config = dict(
    model='spectrogram enhancement model',
    dataset='tunes sung on syllables by a formant synthesiser',
    train_examples=39062,
    noise_aug=0.01,
    n_mels=64,
    hop_length=160,
    input='log_mel',
    win_length=512,
    task='enhancement',
    loss='l1',
    arch='unet',
    norm='instancenorm',
    hidden_act='silu',
    pixel_unshuffle=2,
    widths=[96, 96, 192],
    blocks_per_level=1,
    block='basic',
    attention=True,
    upsampling='pixel_shuffle',
    init='torch_default',
    residual_init='scaled_by_depth',
    optimizer='adamw',
    learning_rate=0.0025,
    beta1=0.9,
    beta2=0.95,
    eps=1e-10,
    max_grad_norm=0.5,
    l1_shrink=0.01,
    max_steps=25000,
    batch_size=64,
    epochs=41.0,
    lr_schedule='cosine',
    final_lr_fraction=0.1,
    warmup_steps=5000,
    weight_decay=0.1,
)
Rows from block 5 of a small spectrogram enhancement model, named by matrix and row number. Rows with one number belong to one channel. Each number is 128 + 24 x the weight over its row's rms, rounded and kept within 0 to 255. All counts start at 0. Numbers have three digits each.
After each channel's rows are labels from the 100 clips, of 14976, where the channel reaches its highest value: "top examples" is what is common among them; "peak on" is the class under the peak. Only what is clearly more common there than usual is listed. The data: tunes sung on syllables by a formant synthesiser. In brackets: how many of the 100.
# convs0: first 3x3 conv (model.mid.2.convs.0.weight, 192x192x3x3, each kernel summed), inputs 0-191
# convs1: second 3x3 conv (model.mid.2.convs.1.weight, 192x192x3x3, transposed, each kernel summed), outputs 0-191

convs0.74:143133127135136121138127082127159163137102112141147159133128085109141110137110126106160102137116093139180156127148166185113133114235140123109118095147099152130137147126074136140140155153150121165136111118133130166124123156157107139134099136140140156127146130135130088130123121152126134112129140101147081147096116130135149103172154182129134119094108097096126129129154134117133114113121183128202177150121122113125130130161125138132131123080119142107101133131116077116136085138115140113133125087168115096152168105143175166136187139106124125123132107124125131109119149137130143107
convs1.74:137131109098157098126147137116109127125108128133095090118132125115125089116123102130119128141117201129058127128141139154130116116119176121128121121143087058136121119142108135116101101127052152170112139132125128116128108116133110122156099109128133128129152128134186127118099142126132133118133086081129128136139115108172065128125133061180169082115145124124126129134072123119129129159171118133142145096147175127128114128121109124196141128114161134126079125128137161128129156135122128096121082103125132134133133099145152128128083125145143141192128109135114163127136147120128085127
top examples: vowel: /u/ (46); consonant: none (33)
peak on: silence (49)

convs0.81:149135124110099130141112133117098128153128133069111098136128130117142126127142120138106112110132125111152148145123126063073133123121128109180133137133140129135135158124106132094131125126147146137144145129136083119128103121123137146090143159125124130149142137125128124127134069149129154136128168128149162135136189155128110126132131140128167140135059131137201146107065158139155145135105056121102100133126125118125115116114118128136128054139139140134146145153128097156136139126064130102158152131100104127118124124138045147133137151135195144120140126175149122145116097158143132078
convs1.81:124129096162131124129106128118133137084115129164118134118123136124141128130081156143125125208162124143155119135141152127119126120123131139138131116124117124128131125164146126067131112165137115120158124127127081121141121112132136129131129113033141123116127141142127137137123105144132121128124123147131055102133143120151127121131110144092126128172109123136103125131131084122116190122140121130119140075125115122133143180118159129115093122121131170131141126127174134169134121046165128072159133140125117123135125162127070123126116116115089111106144117073132100127190188126136112070
top examples: pink noise (50); thin (high-pass) (36); clipping (26)
peak on: silence (28)

convs0.56:156129059127136150162097150114155096158084125121126156157063155125152157094134090133160083096117136137169143166153090128121169142080121085135100142144146111132132163040130128169150150104159146125143113141137138105144097125135070167147130166153128110127164139136122090124155056152130114122115150092140138126131136130153133129119129165140125156135100115120144132135141120100146170136114131130125133146143135144128128109158128147161152142099163160132114131130133083135158129116104105125130135118166131143131121088179122172123137131139153127092151124122129130139151118145152140108
convs1.56:131130109102140113146160178103105126131126081199129093143118154129139121122127128128089226127153165131103083128126170195132124131052182149128154134118107124076135130154082132118125130126143187155137164141128123113127124124128124139148117121122117129129118127138182122105126153128136132095131122132129128131129117109139124130152124114135107110104145118109130138151079135131131143133215107126101171140128162111129120129092119119133106130169140142132141124122121214128127163145161129125131109158122135131149129156127165125120107118122116093138128133083115139126129127084128135131
top examples: vowel: /o/ (67)
peak on: /o/ (57)

convs0.162:153126119111160127134122103133103138132128132086126050124075109125142087142123128111122108128131135145130104139146110152128143064110125125149114140118108131106116122118080148095123127128153143141149138137149112132087124114154115165123121168150088114116147185139122103126143124142102138109103166089112121135122115122150136136128129127148126108092129124127144133117119125143131101120105120101098060140129126102098129094094103132172077126099164171128128216125133119188161065127115111117167120099123133089128134130183089175135127118115090134108189130131151111130150117124134130131
convs1.162:137122153154130127126079132131130127059127174157076153108132155109148113128091191124145174176130202133040137105120106129122112172108124130098130192128125116137112127143161128076125124160125126145149172170134093112141104122131121138145090127069134124125134110130126135139113173125129141130127129133120097126128098144144168126100133073130119139171128140126122143154124088120121140135167144149135127139127147114119125178172159125136119123134146141149129122125119131126117126062101122119102135144155131137124137123113091130129136089127126089182127147121103149140119143108112106122
top examples: vowel: /i/ (57); clipping (38); consonant: /ʃ/ (30)
peak on: silence (69)

convs0.161:128089098129143137142126130136145098127112122127122129073129096141160155124131103077169064138117106136131172121137115195127144129136080123170078120130106153123127129133076153134134137108144134138135133105145127135139134114114055151180101160131106090054146156132086126134134134144140124132140176130117124135153103131154145134149198151120098153174114110119112145132165137121122140123108148119155167129177131141095124126157108121162104133124153165103110117123138156137130070077107116073099138115107117116132161120155147149114138110130146128092136126123147130122132126117126121114
convs1.161:148125091127147099158150133129111176119118186127124126166109105163137116109067092120137171114139124133103129127108109098111162166077172144127135099128133145126099115159129169115115142158130153112126073137131092122126087126126081124158142123093127129128136125137154110162125137133113187128188147087129127134126132132125092157135088131116125140150102161155129115157129080121130155128098110124139144138140153190122144114099165103124148120142118137128121136131145185127135180141185129133119130181112120151176158135134168109128091092171140130154127112121128147127150137106127135093
top examples: vowel: /u/ (41)
peak on: silence (28)

convs0.68:142141086128120127142089135135115129174129126069116075136152129132145127135149136158125118073137132127136130168130129066137154109122134142148135139126136132124141136129124101091121135125145151134145123128135119140131122129217142150105198152133126132180146149062144130122138128138131128162126162136130177155129131136134134132125136134152180140133151126128145160101108167131145151137093119113122105144131129143125165074125117148146138086132142151139146170130137110165162168123117123102182135122131134117121128136160104169192133177131144129115176132173143119126125107176172135175
convs1.68:127127138127128123127115127123129136087184129132123133116127133111128126127044132144122154158144128133127106129108129122055123179129126133131132122129118128124093080113165126109122123205138119074129124165126029125153129135155131127148097122035130127093130118138128143122122132134127129130121117142125128085127063125110102101125123128110098128124122058108059115159132056108097121128142124131123161119126127123126131129125130121096131122132131155126127122119125125133095124107129127134124127123126114134126124129115130130071116090110116100123130119064123107128124123100129119074
top examples: pink noise (59); thin (high-pass) (43); white noise (26)
peak on: silence (30)

convs0.7:141144088127121126143089136137116130169129127079114079139157129132146127135148143156125118068140131115136133161138129066133158105123132145148134141126134132123140132129126104087121136127146152136145130126135112143136118127212143151109202154132122132180147150074141129121140129139131128169127165137130178152130131142133138133125136133146185144137144125128134162097105171131141152134084121114123108147135128146125173078125113161146142073133147152141148171127137121165162168123116122101181138118133129114121129139155112166194133182130153128116168132166143122127127113171166137164
convs1.7:127126138127127124126111125123128114090192130126122138117128135123127122123057129146123149174144142140128107130105130124060124185129124133132131123128108128123099081112156125115121124196136125076128124171125026125155127136161133121150090122035129126078129121139129136125122135133127134135129118146121129094128054124123094104125126128112089125123140045119054118156131069107090125133145125134124167123129127127123132132124124116113129142134132158125128122118130125135109123104128126128124126126127136151140124129122130131072116103120116097126131121068123121129126126100130123086
top examples: pink noise (60); thin (high-pass) (38)
peak on: silence (33)

convs0.106:129090106129133148142122128139135060132121155134120119062120104141153154121137096089141080161115114134128168119147095171128148125110063125155082131124132137088125129135080158135118139114149126137137139110136128131151127109130062157185109155133107078049144154132061129136138144143118122137138160124125143130137115129154153130152161137123113154176125108127116149111133147136123146111086126111142170120170125134084133134120107098166077128135163170120111132119145163142129086079121095066111125124103122108121131129151126139109134125134140126098139130124138132142130096118124107122
convs1.106:140127102115150096158157142140103173121117176132124123167118122161135113138078119112133165110155118132121126128110115105117172146080170157128139121115133163116114122164109175106118146155136148137129083138127097135126100121125099125154162129098121129131125126130142112198135150131111192124183173102131125144116129137120091167148095147133124158150106191156131122142129099126132168133087109123139141157137136196131151131095161110131132119152119136130153141124129167128125179125199129130124132174102116142171164160136158100128088101163125128146127111129120150126149129099128139108
top examples: vowel: /u/ (42); vowel: /o/ (39)
peak on: /u/ (39)

convs0.9:139129098120113127139100136127114132145130127055105076138130125116140125132142133147121115066141131123141135147137129043099152116121128119163134141126137129125138153127110127082110133125147146138143145128134091129113102128182139144096170150133125136164142134117128127124132115139128129136126158132151170140131167149128131135127135132135199145145106128130165168105073170134133150133078094126106091142140128140128152066114116165137132043140142141137149149137128132148144159125085124095166154115141121121121129135141069163171135183126173135113138130185141123151125114170147129124
convs1.9:124129130127126122125112127114131132090147130146122157116126133126126128127031132163120133191142130134131121129123133124082126156133122137131135121123119126123108088117154127087124120206136124115125119128126017119153125128158135120147129128000132127108124127143127142132121117133129134139134119137127124093133088122122115116126117129112104131152108085128057131164130069111092146132139125131122158118132127123126142159121146119123104109123124167137129124117142124133102123040132127109128129136125123127155124131124131126087119104126106115124130121079126109128145134121129109081
top examples: pink noise (61); thin (high-pass) (38)
peak on: silence (33)

convs0.27:132124119102123121130123144130134113153076075120162097131139057124125105107126110133135097095090133145123160135138151130129130120172072133100131126126086139126113116099094115147128158122133115148121105086135134146113129142142101137147120146135141109132151129100052165134128111137129125126131136110127099113124117131134124126146153130130108100103136093015132150082137055105129097119041140125157144141099126127135134111138135135132137137095120133133103163130127087145145079123132104122143129105094128120111160110134119196126145127106128125107136142125139106120126138143144191137
convs1.27:128133144116131089107128143108083129117124146126089102112133173111145100120115088115111153126139202128081146126124136124121134130084161109126126120139072047163116112120122127095114089136119158124114125135116115111125114123128078110145117110119125130129130114135165143146120145130112122123113096115129126127129105128151049128082123087184173095097128126135123131148097116126129124167155109127117141114148161120129140106121116128180130127107159127114093128127129135126132150119098130121095085114109130127115127092125158128128033122115126143211126079132112160126127130132126092120
top examples: vowel: /o/ (35)
peak on: silence (55)

convs0.45:150107092084124141134126096119085105098106190072070065108114116131135098111123131130108122100136114137127126122159093160133136081125117120150113140140112111076129136100107130081112144128158156174144138100120129087120112116121115166162122163138087098089140167141115113140148112136100154133103150089125169104143138113132138117116140118141110123132121128143128158103074144122126126122116109116140071119124122102110121114104107132161116132121165158156097173138157121165130095092133100086151112175070123095122119137148126160110134122135114115154136086119142164149160107103123131125
convs1.45:135140138100136125140133147155112126119202149124117119110176165146124132138125237146136133132223147131123127125105127108129122142115120138128155204112131163075127127135139138112151134130130128147145156110128129125128127132128185147127146129121134128129119135122121133120125156125141156131136149141129117134120070165133157136155130136136098145179133166136128134137158124158128160138136108128128128176131126143129137201128158123148159128167122132179165118118142115128111125079189129136175155164105128140141126135132122127121127124109128039106127148126108120128115121113127129130
top examples: vowel: /e/ (47); consonant: /ʃ/ (46); vowel: /i/ (43)
peak on: silence (69); /ʃ/ (25)

convs0.164:133148127113143105134105149130136142143103100135145117131118032115127075126136141110145105123111107153143138140163140168131124108198127128097115127154099138113127116116057120119127150148142127151133103111143127179117125141154129141149110147140132145148146133147097095123133104138119130132126139114133112134116100122127130096166168146125120114102127105097124118112127088093128115111039177107176153150124129102131145105177077151133152125068126137133101159133125083118136068117111138129149119074140125098148180109138120176141158129106122118112135108134124148134139132147143167134
convs1.164:135134116109133118114130129108099128125110147111067108101134145108123098118128087122131135132115200128065125127126125123129106129106144093127103134130073048149128112132138125104121117128085136159103129128129124112126109136134080114138102109124121129129166123128143127115089168129125130126129077079129127128130131115164075133086137092191174092112148128125120128119086126132129127173150082131121141117130168099129101121136121125185139128124158129122069126124121177127132154136112129092114097115116143130131142077126160130129065127126130135200127092129094155127134159133127104127
top examples: vowel: /u/ (46); vowel: /o/ (42)
peak on: silence (65)

convs0.55:150124121109154137141117112132107133146114141079120070126089112123142098138122130119127091127139143124130108135147097152126146064106123124149124140119122132111118122111082148082120125136155149136156137140151110129094127118157121168122111167146093112122150183136122102122148126144104134118091166114120118140120110128148140142124130127141135107105124126133148131120120130158133104126099112113096074138126126102099123097093107130177081095111172172128131222122137114202162074126104112116168124100126130089126131130190097171152131123125103129099201130133150093134149117126131130138
convs1.55:141105160172138131130085138142128126053128162171074142117129165102139115128094184122132150187124200136057136095124125127118117178114124130087139185126113118123104122122164128084124122152133130134158160155135098122148110124141122145145107129075134106110132111129126140137124159129130139129128127139105080116133084136148150121106136093128106146160122139128109131162132080125101139122134150162126127125129134120101127167156156123136128127122153138136130122136123128124095125054105108124101140153144130131127137127106077137140134076120133088166120135117102141164117142086099091116
top examples: vowel: /i/ (51); white noise (27)
peak on: silence (47)

convs0.8:123149127097118134145086140137124201146132132070141093166136147133142128136069135140154133117130130110130152134136108092138149096150131144109131144126168143129069069130147118078148163174143142130140110105138086175128121134142130145123173146115114178154147148105135121137139137137129109161122161139154135145128159143135151099125147129140184140139131131129129128124118069134141160131120151096127088187165131144131140127151092188143146076137143144100161139134134141137168105110079158129149145125143126111125177128138118136180144101145106126123134118151143134131132124141130194144
convs1.8:129099118189137110112130126102128087112122120147114168131127134122112110082106110123123127171112134173138139161139133141090114187124112114156120128133073109107112088129133090120117134150110139130111136127131068122185102112178121127161121118097172094053139107162139132113121126153131123152132112119092166119163122127137115108131132139126106107122130091102066143131109105111076110128136105164128181118131121090103127147136132124131107172129135178119115096180147145170126084126125098124111125139126134195136128121136131168112115092134134122132164143116125119153135142125161128101
top examples: vowel: /u/ (40)
peak on: /u/ (35)

convs0.83:162133125122177134134127105143108155132125121090138066126114113113141081128119130117143106131128103149132111135156114168125150049122126120140124145143102134103109118088098153106121147149160137153147131142152107146115125117154110166140125178160083115121150187147125110133145114149095128110107174086102128120130116117147159129129141128138126119115130122119121137119113120129135109099106166102128100147135117117092141103119093142176118124093159172135123210134135114167165063127121109122157111090131135068130157135176095188129154118114108123101171129132154123144167123117131129132
convs1.83:139119148139143126131088145131137125075117147149098170092137164111148092121113186117143168162116216133045121123120110145127092164102129127116122181138120109157113126154172127094134126135106125182143180160132110112142110136132111150151102120098137122120155098128126134133097187130128142131138101114117109128130095135152141125096136073144124118142131126125124134141094093116119155144174133155148128136125164091118103159175161123138134130136114137136093119126130147131123132101101121104102123146153133140132138083123116133137098110138132103204130138125099171145126160147126099127
top examples: vowel: /o/ (41)
peak on: silence (63)

convs0.37:129116131149137115130114178113120131141148127175137146138118157079132200118123077124128116114147038148142114112074113114112126147104116138090127112133102138118133136094100133146104124116132120087130111158128134104123125154101108134077113142133145136117139123116141146082126132126168103101103137123149129125115100150119063133177119158056128120163124111128142122138185131124125138123135076119098139127052129094143096132127110068138144149146142130100151116108123110112120123123116137133144175128098135140134111122125141119128085132103096117064121112146137079108138135136111123134
convs1.37:115128109186132126129134129145146129129157143129115172148137170111127185097115128132137138124130060129224139128110112113120149132095135120128114134129171197135125128149161134113145126148152123102103123113131109142128102097127147138135172107109123128128140134132141117109113137126131130141129163126129128131144152180159122144132136220080126116156134130145128161136199129141129155118086168126140135130156097119128117149134136137150126128123180128134142132130146136128147138152130128115113162107146136119128096132154134127132164128092148128016128146156151095128139168135128130122
top examples: vowel: /i/ (42)
peak on: /i/ (42)

convs0.166:146122096142129103139144131121147114068105102127127147100090032130139054103123113073140109115123145122141173113116140146134120127128133095132117123080119157082122117133041162154109125101163104129164138125142137136135135130127060176146095149139137140130122127141132126129162099152099129110130154119122105134135102120122129154167147135123117136117101132114127125124122122127134162067084130109102171096122129128134072121145127105155072130088166139077156126122125110132124132085122138120077113134121112128142135081129145154128133117106148109120128131127134125129117139141126110112
convs1.166:128138130103101135130131126101100128129130209117102110171126123131149132133128068130171181128133136129093143126080112057130110127038154068127133123120119126174120124140165130119123127128150143079132076140107127121125122126126073113128117119127132130129114139127150119125138168119123137118144128130130127136125188133125131192102123108104151182162135154161130070130131125131131133127190117126103111134137186134129131092101133123129121128163125126131127128129132168127129169138140129103129137159131136125137168139133141127128106130127140171159126053152124136126165114113126135130
top examples: vowel: /u/ (54)
peak on: /u/ (52)

convs0.179:193128131106105135163131128084081093127119119113100114154128152128170131108122115157114106101126113114147144131132128092140155131126120119152121125143102111128123131126118142118117126089187171155174116120163136097139107121119123186146118200177127124125177156123114130141174102187139135134110190094138178118151146142149115140145144143135128128130122113103159135118068126104140159144098074124144144127132140127122121122125119104175162121108181169131133144154171105160147112114097128113147141127077129133126125110155076177128145123155135117129151128125153129140135093128133124131
convs1.179:148140145110139132146130144139135118111141121145087132132138119136114124129128242143137133134188124138126120126141130136136121139131111135116164131106123127116127132113113137103151133120134115135149125139153136126129133136129136149124124138126096123140139142116111135137121128118152168123191142148130100149105128133158137132161140142109120139152129181119139122124136151132140164112141129133121129149114135126131124161124137114116167136140120125158164116127138130135121118020225124132238162130144121125159133150132015129135138122130118063106134131121128117128127140126131141147
top examples: vowel: /o/ (51); thin (high-pass) (39); consonant: none (31); white noise (27)
peak on: silence (79)

convs0.65:153120036148138146143127135132117115131096117131089149123092132121152136121120122107142060116117123131169162133171136139127188135118065119129112127132093123124111125071141119149114169124166137114141127160141139137148051088129099169134140187150128120126149148126068138121155070149125124135132170106118120083145120141138134133122166168132121129149127116110125145122130071088132132104114136113143168128136126149142110115145109133169141143132172162109123124120134120125141079084117110068103138126135130122127133117153125158129171111150145115086127125126140112126144126125129121128
convs1.65:132110116083108122148171124079105131128141195127127088137122155120145129135115140131147156133157139133099116129084185163131112112030156137135145129124127134199127131149129134116133086128135128161143189145104122126130146131125126131145103071119125121116139127133165119102151160129134128110128083156115127138134188123124099144134120107131159115120130142183130082132116128131128127114195128142052148121128172095118127111118135119132113130152152143129157125132135176135114157127193126123143091130170131139142129142136169128118119130100129181160131118118133134133120128115130141123
top examples: vowel: /o/ (60)
peak on: /o/ (48)

convs0.120:143130083128120124143083138128115126158130127064104070135141128127147126131144141154118118050140132127137129157137129048130154104121129129156134140124121129121137135129117117074105134124150153139148134123136109132115106125201137153107191155134123127165145146095128131122141128141131129157127163134134172142134135136131134134126132134139180143141133132128143157100082168131127149134087105118123089145139128142127159054115114161147136062137150150139145165129134131165154160123111121086177140112135123117123128140153099163180130174125150127112162132167146125144128110169161130151
convs1.120:127128143127126124125107124117131127087196131129120146115128141123125129130047144166122146180166133136128114128107130123078127190130119135131132129125120128123110096108157125102123121201135126088130124159127028122148129134153132119144121125015131127113127123134126137130122126135126134132128122143127128096128048122112124105123122126121086137143132087131067131168132073103103138133132130131122150123131126128127140146124141119114115123123127158141128119113138121132101121056138127124126127139125125131145122131115130130063118103119110075122129120070121104128126123102129123095
top examples: pink noise (53); thin (high-pass) (45); white noise (27); clipping (26)
peak on: silence (31)

convs0.153:143115125122119134144111130119121128202144131124111121124138155123145130133185172202115127107135160114141129125134143090138155104124133125143131150132125118112158138140135126117117125122157164179149139101133130115126122108152139161139143162137116114118135151058129122131149133148141116167095155116107172147136135150155130138102131143152109159146147129132120177098107208136118144136129098131144145132163125136101172132146101113159119116133161158131129168135137114160152181132125109117227136116111145126118125179155135148152141193135180065127133146132129155123134117129125139153
convs1.153:143129130127127125124119127139126124160228124146126137104159136197079141131115170190117124086158135133119099129104133102109175135115123145129129168131124180104119113125123124109134148152122128135126128127134087122134143192150154131141158119098114125125156140136128141084070140132130136159135113138125130125127097113144213097124138130126079122146184155107096134129136137118113129129115100128131151129130115125128090121124116118137206133125111140182102126123128125130142125106129123136142125130114150140139064110141126130096114119149126064109130125095069127130136124102129150156
top examples: pink noise (49); thin (high-pass) (39)
peak on: silence (59)

convs0.44:144125114138133122150117114131153120136074088126152146127114042119127118117129116143137112132103125155176177138135166154127133136197120093119120118152086137118136152111063123151126159139137110181133120121133135149119129144135083134148082135142143130124137125129098102125119105149130127106132135113156092133105119126135121110178147177130120117094122093029139141121160121100137118127072158132192163141123127126137111129139155127125123134081121134125086138123126082131148076128117120108131131120149126128135155079140158190125143138113139115103135125129130124117116143143141176117
convs1.44:130131123104148091119150158112094128124124127131095088119131153112127100117120097126106154127130203128066134126135141150125126118095177131126128121134075048133119119127107132110101079129101159162113145140123124102127111108130106121154101111125128129129138120135185130129103143127127132121124099105129127128131103119174038129116121066178156089109142120127126136137076121130129129150170113131132141100154171122129127125116113126194124128115158132124102126127128148127125159130107129098112078109104134129127125109134154128126056123128136133201126105122122164127132131122126083126
top examples: vowel: /u/ (58)
peak on: silence (71)

convs0.126:187132101118106131162123124108087103132126128100095107132131153134175127111126121145114112064127125108145143143146121098139151124127125106167120129131114119117128132115118150098127124107180177147173126117158119104133102120136116183146117192170122124123173159125119125139172094183139151139125182110143156125158142136155123134139137142140127132123109122120170134122057131133140152153108054111142115127135139121126111113108113109176136102122181170130122158143171081168149121127106122079159132131074122131136125112158085170127135121153137118134153129134154143137147106130146128123
convs1.126:162135139125127123136113133134140119087138129133096133111133128112128126137116237139131128169215129137134113128138133132128130141143088138110149134116118124102128130124112111089145109125137120139150129137159131129126142133126126130118126144107132127130128130117099135156124129147123153123164140148130071125111112132141143128128136150121116151158117183128131128124132115131129189135151146128124126128116126134131139170136143112123128134126126140158152098100148122133118112024210129137216138140138105145162142148112042145134119117116105041085135123103120106126132138123132136133
top examples: vowel: /ɑ/ (36); thin (high-pass) (34); consonant: /ʃ/ (32); clipping (27)
peak on: silence (77)

convs0.139:134140134118135083137120106121141145089088175133139135151095158080159161133120097129144133155134040133102168114082069119128125098093126124130141097126136144137116112107164117141139081130144135101149127140126114137130113117121092149095112139134067123136133130117134116091147115141088125077126140125123129090125126137147076117144130095068137117119130128136150084124124123147129118113128077129089129142080133129092137120125078130151133113164153139062153105129131099124121133119133110107134149145078132087125153126129121135147136125101132127058116125157141065125123106120113113135
convs1.139:126130116176135115108140130118124137127148140132124160142130153111129158106114133130124128119141079127234163120124104102126130132110131128127123133121184226122126127141171134114130105140140131106122126053135121127127109082128139116134204095112146129129115126128133123122149131129136132159128150139129119128133088167140108135139125224120117123178129142148127164134176125156128160152079168125138131146146079144129138138157123124163081120124154127150147128128148137127135114143148129142123152111146130136131100138140147127130156126105134124038126138132156128127137142126123123126
top examples: vowel: /o/ (45)
peak on: /o/ (45)

convs0.38:139117124128124122147139130110125127211144117127121120127170154124141130130152159183120125111133166127142121143149128092135159094145161141154133149131122132118158133134132109119119126126148159180147131112132122127124123123192145155134183155138125154120134140053162129136148130153128118196118156129126185150138134140155129129110151138159110165132134123118112157126112193124128154143122113131145149137170127153123172136160107109150131130119151148138131163137152124167171196125128130125227140121120141119122143176146138154137133182137181124121146131135135141125142122128150144157
convs1.38:150118129127122124122117118125125105125223128134121141094134133163059133125124141175107126098108133142121096136110139112091131177104110144131122145135092126099113104125127099106129136150098129130120118131126091121153160200162142128147126107106121105091181122146112137078079131133127128144127099129101149104132109092151181080124130129121067114121164104102082125129129112090097103131126102140128170122129113101109095118126106133140192158123128149151068110120119125141135123101127100130138121126114146162132091087137126149090112108135127079119139125097100118155138130093135134119
top examples: pink noise (68)
peak on: silence (44)

convs0.36:165126122130126135149109099094093073123138163105121105144130145130159150111152116144177126124180119120089063145105067118160154136090087118161129128144143117144153127119151126125131137066162168114167125120111136111096131125140135172108095162145083114128136154107100130120164120145128140120138148129127153125143119094131101139118128095131141132144128167146182075122122165128131172160129070112110057117122140106124148124121097089174156148133175174126127131130145123144152135138128111101127112163124124124148120132169125171141101151166124123117162110135137141131131144123147113129
convs1.36:129129132126125115140132179150121136126191137129153122124132134122122134161119200130088124115220114129138136128111126103128150128126126176128172149121138215113127128123158130110131095137131125115141112102142124153126174144127202139127180127122132128130137130124126156142138128127142134133130190213128128119124123158118154136134125149133097134163130204136127133136157127171128122115101133127120127136129125151128134143097137126125149127148122123169189126121116107128112133131176128193150177127088127127131123177122136120134147113118128101075128129128165111128120122116128146128
top examples: vowel: /e/ (46)
peak on: /e/ (34)

convs0.80:142137113140157140140137148115051119112106150107073080127112086128143067119116152130124110141144100156108122106128111137122125125126095107152125159151121123118119136109087155131100156138148127175135116116142147127128106066129115161185106154152121125119144177141090102133150121133101167143095148110118167097146135112110148132110144114113127120155129140129133115119057115106149124107113130121159119133132124079110130124119134150145139139105136138162106174144136126171108087059140133098136098147131123103127140134139098182115145110117111127152163118122137192169186130103121117118
convs1.80:131138182091126129121132188150121128122173185086101104101169175150119110131125236140141137126189167129095144127099116091128130140097120159127139190118135131130126128140138132120146112127104130186150160121119129130128123134128179145127133137127133129130149128121123130131109158130135139129134131141129127130123093142134141151133131118193107123156148157166128151122122123176128175157126112129120127151137137144129127198132148123156170128158113130151131125125139105127121127072181129127167145160100133125137111126126135128140104128138131055166127115164111163128124123131127125129
top examples: vowel: /e/ (37); clipping (27)
peak on: silence (73)

convs0.169:129130086133134137144124099136133076129126122147123135090127080147146123119135100065172089126117128126135144127144089163122140141098082111112082130126108131120129135101069144140138119059138127080127147112132124128140131122128032145165098153127134097122135138128079114160132159136138143128174155119152117119134106114149134122164147146146118128186094107132130122127142130121135160126128140114110147124124125129151128132133123122157123136138150157065094122130143189080116095108120110082041130106128110117128142118143161141128131114143136123124125132124163135086134129130124113078
convs1.169:124126079098139122174129128129114170099098143123103121166071076152132127154079125099138207130133112127124120122125107111095154141094175133123124096126143134122099109173122179112123163149128101126121104132131098120124095115134125124144172153102120132131129138141149117193152138119120178111170140087132123151112155125122098141141109139120121164163087174144121122134122082124133149120129109119136141152121180167132156136097152131117131123142125137130147134123113187124127170134205132120129130155119117107142181143137150099127110096159112131141123126117144149124149164104122139083
top examples: vowel: /o/ (57); vowel: /u/ (40)
peak on: /o/ (43); /u/ (38)

convs0.58:133138108126116130134103137133123135158124134077095103136132125137133119148141142140128117058137124126130134149135114103122135074116129129135133143124115129110112117130108133043104135128139135133141152130139025137128099122197130146125170142125107125172135153121130112119134137130129113140122148136122138143135148145135144133126134126156174133140125132135130134114074164152112139118102110125117125137137129121096139076114100142144127010146141152134148170130130112167142145124125121106187136105126122074124128144169112135192129163124133127117189129164133128147129113152153131163
convs1.58:127119145132127126130099114122130124082126131166111160121129201129138126127096132127145129224122153143131125131126129123089127203129123123133131137118101130102115101099138121124124123145133199091140124160127052125156122127171133130152122123056135115074127123130128132125130106138127148136145122144104130122133059126148109108114128128130067134129130103132061125161142082112072171124131129144124149122134127129101142132140134121150106133120128147102130119125176123137121108061088111131107127182110133146136123130127103133109124109125120089131132125117124130149132125083131125085
top examples: vowel: /i/ (41); pink noise (33)
peak on: silence (33)